config = dict(
    model='image classifier',
    dataset='made-up road signs on poles',
    crop_scale_min=1,
    horizontal_flip=False,
    arch='resmlp',
    parallel_block=True,
    label_smoothing=0.2,
    init='trunc_normal_002',
    residual_init='none',
    nesterov=True,
    grad_clip=1.0,
    batch_size=192,
    weight_decay=0.009,
)
Rows from block 10, named by matrix and row number. Rows with one number belong to one neuron. Each number is 500 + 50 x the weight over its row's rms, rounded and kept within 0 to 999. All counts start at 0. Numbers have three digits each. After the name is the row's rms in percent of the matrix's.
# fc1: MLP up (model.blocks.10.mlp.fc1.weight, 1024x256), inputs 86-171
# fc2: MLP down (model.blocks.10.mlp.fc2.weight, 256x1024, transposed), outputs 86-171
fc1.712 104:484486523433497500505547388459457415480461573426464391425517504471459522462475533531410460470506494586543423585524526559544427445607499559515510540432466534446522474555543510448517572488445488455479551493540433484601444479474476509593475479492552552624509463
fc2.712 103:450490455496490500410555594448502584593540476458491528511539517333580460508484513519458471477356432497470514433522395471424444521454436499457537481487503479474501534567439475516547544529509506555556533427525554523444473503459510504498550502596461459530467501
fc1.713 080:495509484516478583461438521448510524467532502418529534509430509512522448410466519437551505495481486495564449401471513430553556565489594543476519426489493526448460538555482534597499453487513479625473458468501477533380475451513517465431528419483587529542538543
fc2.713 085:536511443539547533462465513420511540526440542530418517440473497505572452523532474527584462478551530482514464521585535468511603451482509444552495378492558493472605550509520491385431530423519529467553641500504559519504497503470565551410496545563497453502498465
fc1.714 038:530472534451468572494595539568509509451428470452573442484474543536482467556523505419403454499473515557418513485524464524461479524565553404555530482470467516429500548608536472494565531512536473595525547447527502508507638386468551554460435537499416502583465409
fc2.714 053:443628559524533509438463414452494469471637578488519567480565559481530504443554465424514546438567563582468459476518547499480512488435425598475458532644548515521483493499474504479511529466430546565461492410533491378547525498519520505504477474525522522477510487
fc1.715 119:511407516628423443524454546478466506568484458548502475536445506569473516450484371588501459518502419437366531444453495581494562517512549466489505505564527446455456440505466422594553496563401489492419528447549445437430501518464592512495497431514551586469470489
fc2.715 110:529577500536546553478507536518548425490503526522524530507542506423553453552541537518468537516537485524502473557608475496467449489490451527542491508515524554634534494498585513538450497502570554519521572545452582423513428499461401481523481543500471473507447448
fc1.716 112:477535424547540601463486573557473544528490503479509538585459489410481538531520521489503470539495492561410506459545558518498471450582501406510531528500507484521509494463528559502540462493469423505494442480567577439513382571473477497569537459475392403557522577
fc2.716 111:524520442604542529575520426602575396512527475482558501524511543484489435540512417470529467534529558539529464540505568488453493510559538577499453444499455596528493499547401499438533481455452507508472447410520530421570518563447445586502509540488474485498477484
fc1.717 085:577556511517458529425554587504463549548627528552519444461586485453428558478526507512444472484483500536554408455400518439526608506548531521490576532548518457522501544508557393430517512463538509574526492557428438448486490519519482567500504466492534431450552463
fc2.717 083:492506537406576459532496494532610525543441530500478526498478454521465462550546542537508563527528515511433533568518511494564473439459448420561445473466554489519490493483613465479523456529497511343498544449480567522477556457446537421442398538530510566458570511
fc1.718 086:550486493446568499468442450514482527475503442564497490518431505406567498486427512514598422510586456476593602544531501453439499463470540455507514499470481465571506497447476481568496469469483535501605535458434537453599492523463517493549484489452489485578563476
fc2.718 082:495476454496513484501530502536510547542403507465484495425488528511522374475575432494479490571457462480465428493493449478600559495507505471409481423480491556489585522549595566496532500431525470434473503481526375625392530563449510411450577555460487561454612582
fc1.719 073:434388475518458424453543530568478510469530573579531497473424417488425369568507512570491412495528507448493530559471516499524465503474397436529552498536478614423502414478576524521466463439509407476448599499460504513452457431487458511504523568563515454561373478
fc2.719 078:533528574464528521528423406469540468507526415454528575456642565466564600620552447472499587512563466481549424511499571499485506510526547575487507547423605451556523554522568456508417478458465557472518487447498568442432503552447439540461508405512531515406482516
fc1.720 034:573514446529532520521543451556490448447538507607501543489531526479388486450460410488554457466551544510456415528504453520536467539412594456455529462552469501384484554524515587421476476444433415437476540587499581509388455545476454517515522382468437406579468416
fc2.720 044:569536545509551530477375573410452644524522552444556510509457478515520512509556547451418517462506511503510458497493506553520520432577442531565490494498547524561504437493436545522531537509543573547472448507440476457556540430490533511439527507557568557419529579
fc1.721 104:495469470398435550602446438570515559443459604422537499390439584508514550503477490517535584526561525540467490473543501531520526506610496538514568515508547511445588563549535594449529504540459604454479541490472545433496545570480461437550477485529497517515462451
fc2.721 107:444510494488533412480494554415523514499515496483528474510501464481533457496458489517562465530539499459527458506513441587511521577450480416525492447495535495570514476462421480540487512478485514534512415430540527476513495553573558423478461536479481496551463432
fc1.722 079:471407484470447476596561563510541389508489557469635384503411615484521500549382515412493440447485541504523536493483467481419471517478484494568521479476489527553527566544477529558518449522530473477492504514489474501500522508538517492545551432526487454474434570
fc2.722 085:429562517465602545421504452549499512482576414556532541526484443485547522534603479468481565542477480499506575483507520491626514469490470568437419450409474488455390525530381478462488477491497501510467500499504493452431490488433562442494517531448570516531535489
fc1.723 091:579525494554482598528512485505428516578483566499493442469551531345420484539457459440571529515540464568530484574504527482528561560549535563553563570423585535558490506414618533549548502531453535474495528620558497451571469532522551458531442555508564463399447489
fc2.723 096:525546548495505405465411513485536392422458528496476505499404444512503454447587447516465481514414501451476477497529462515521415486403567429445449421503510472494442442548528488568505452471391480493516406451535529490451514429462420499512494379535463555547480581
fc1.724 093:487499458483464539519523497517465519405423482428521534455464505516537525565464527503600470486404504567489493542406440526593416447499591435559534474537522559553446494439521487513437504616484460412517571521549526469498455550487500467345454488492535466620470562
fc2.724 090:505451527479567477465450428623561477489509552360522534512497500496504482526580499439558522530486497477472576459604444532409499505426465468560454475490538467548544459600499513438438478535504534412505551434428597578510468477529576537557541454474493629483459545
fc1.725 089:488492522503628499450492562450540504504515389511570569440513530501499501480439468529489498491476553479471376481520479522539534489512584518522536510497493578418493436399559419585501458496474614484575582408472528435459531565587478472473495470529478494494478504
fc2.725 096:481524440599419635501523509440447552424542581530493461520549511404428558553486565499489531496521470439516494558525483539450485588535530463447481507521527472480470521614474593449424479539497469497413545571550514503450485435478560547520510529487441469392458515
fc1.726 102:554446467607602575503411507465610497610508470493550562530497567510480496420458548500514441510600540549431470479543483539541486412510491537495505585569498536456478448516450514597434456529453532475524527541431551403579445518437538450511531564545511505585421480
fc2.726 104:457430575584529449562476452420527471416491541560456451416443556452595568556492630519456492534514484508560488466511580441554471528507496465510489470543428491539559551490512487510464521518446506527481469518520472545496472553517478522462430535406548547482501420
fc1.727 129:612552510495456521486454537581529485541496431559499484500448444428531531515503503512515488480478452462565442394607541473492565508427565567473533537447490521502501554515501499585581496549366521573526428461436516544533581461512578467473418474474474473497524524
fc2.727 124:388449499520537594540626505503429489544462513448512566492448493559608475531579432502553455547495496517495536425629538523593485418530429491535476527553522459464465493509494503473504420442510483467527597529409558499464496554557500496471523430581466478534543555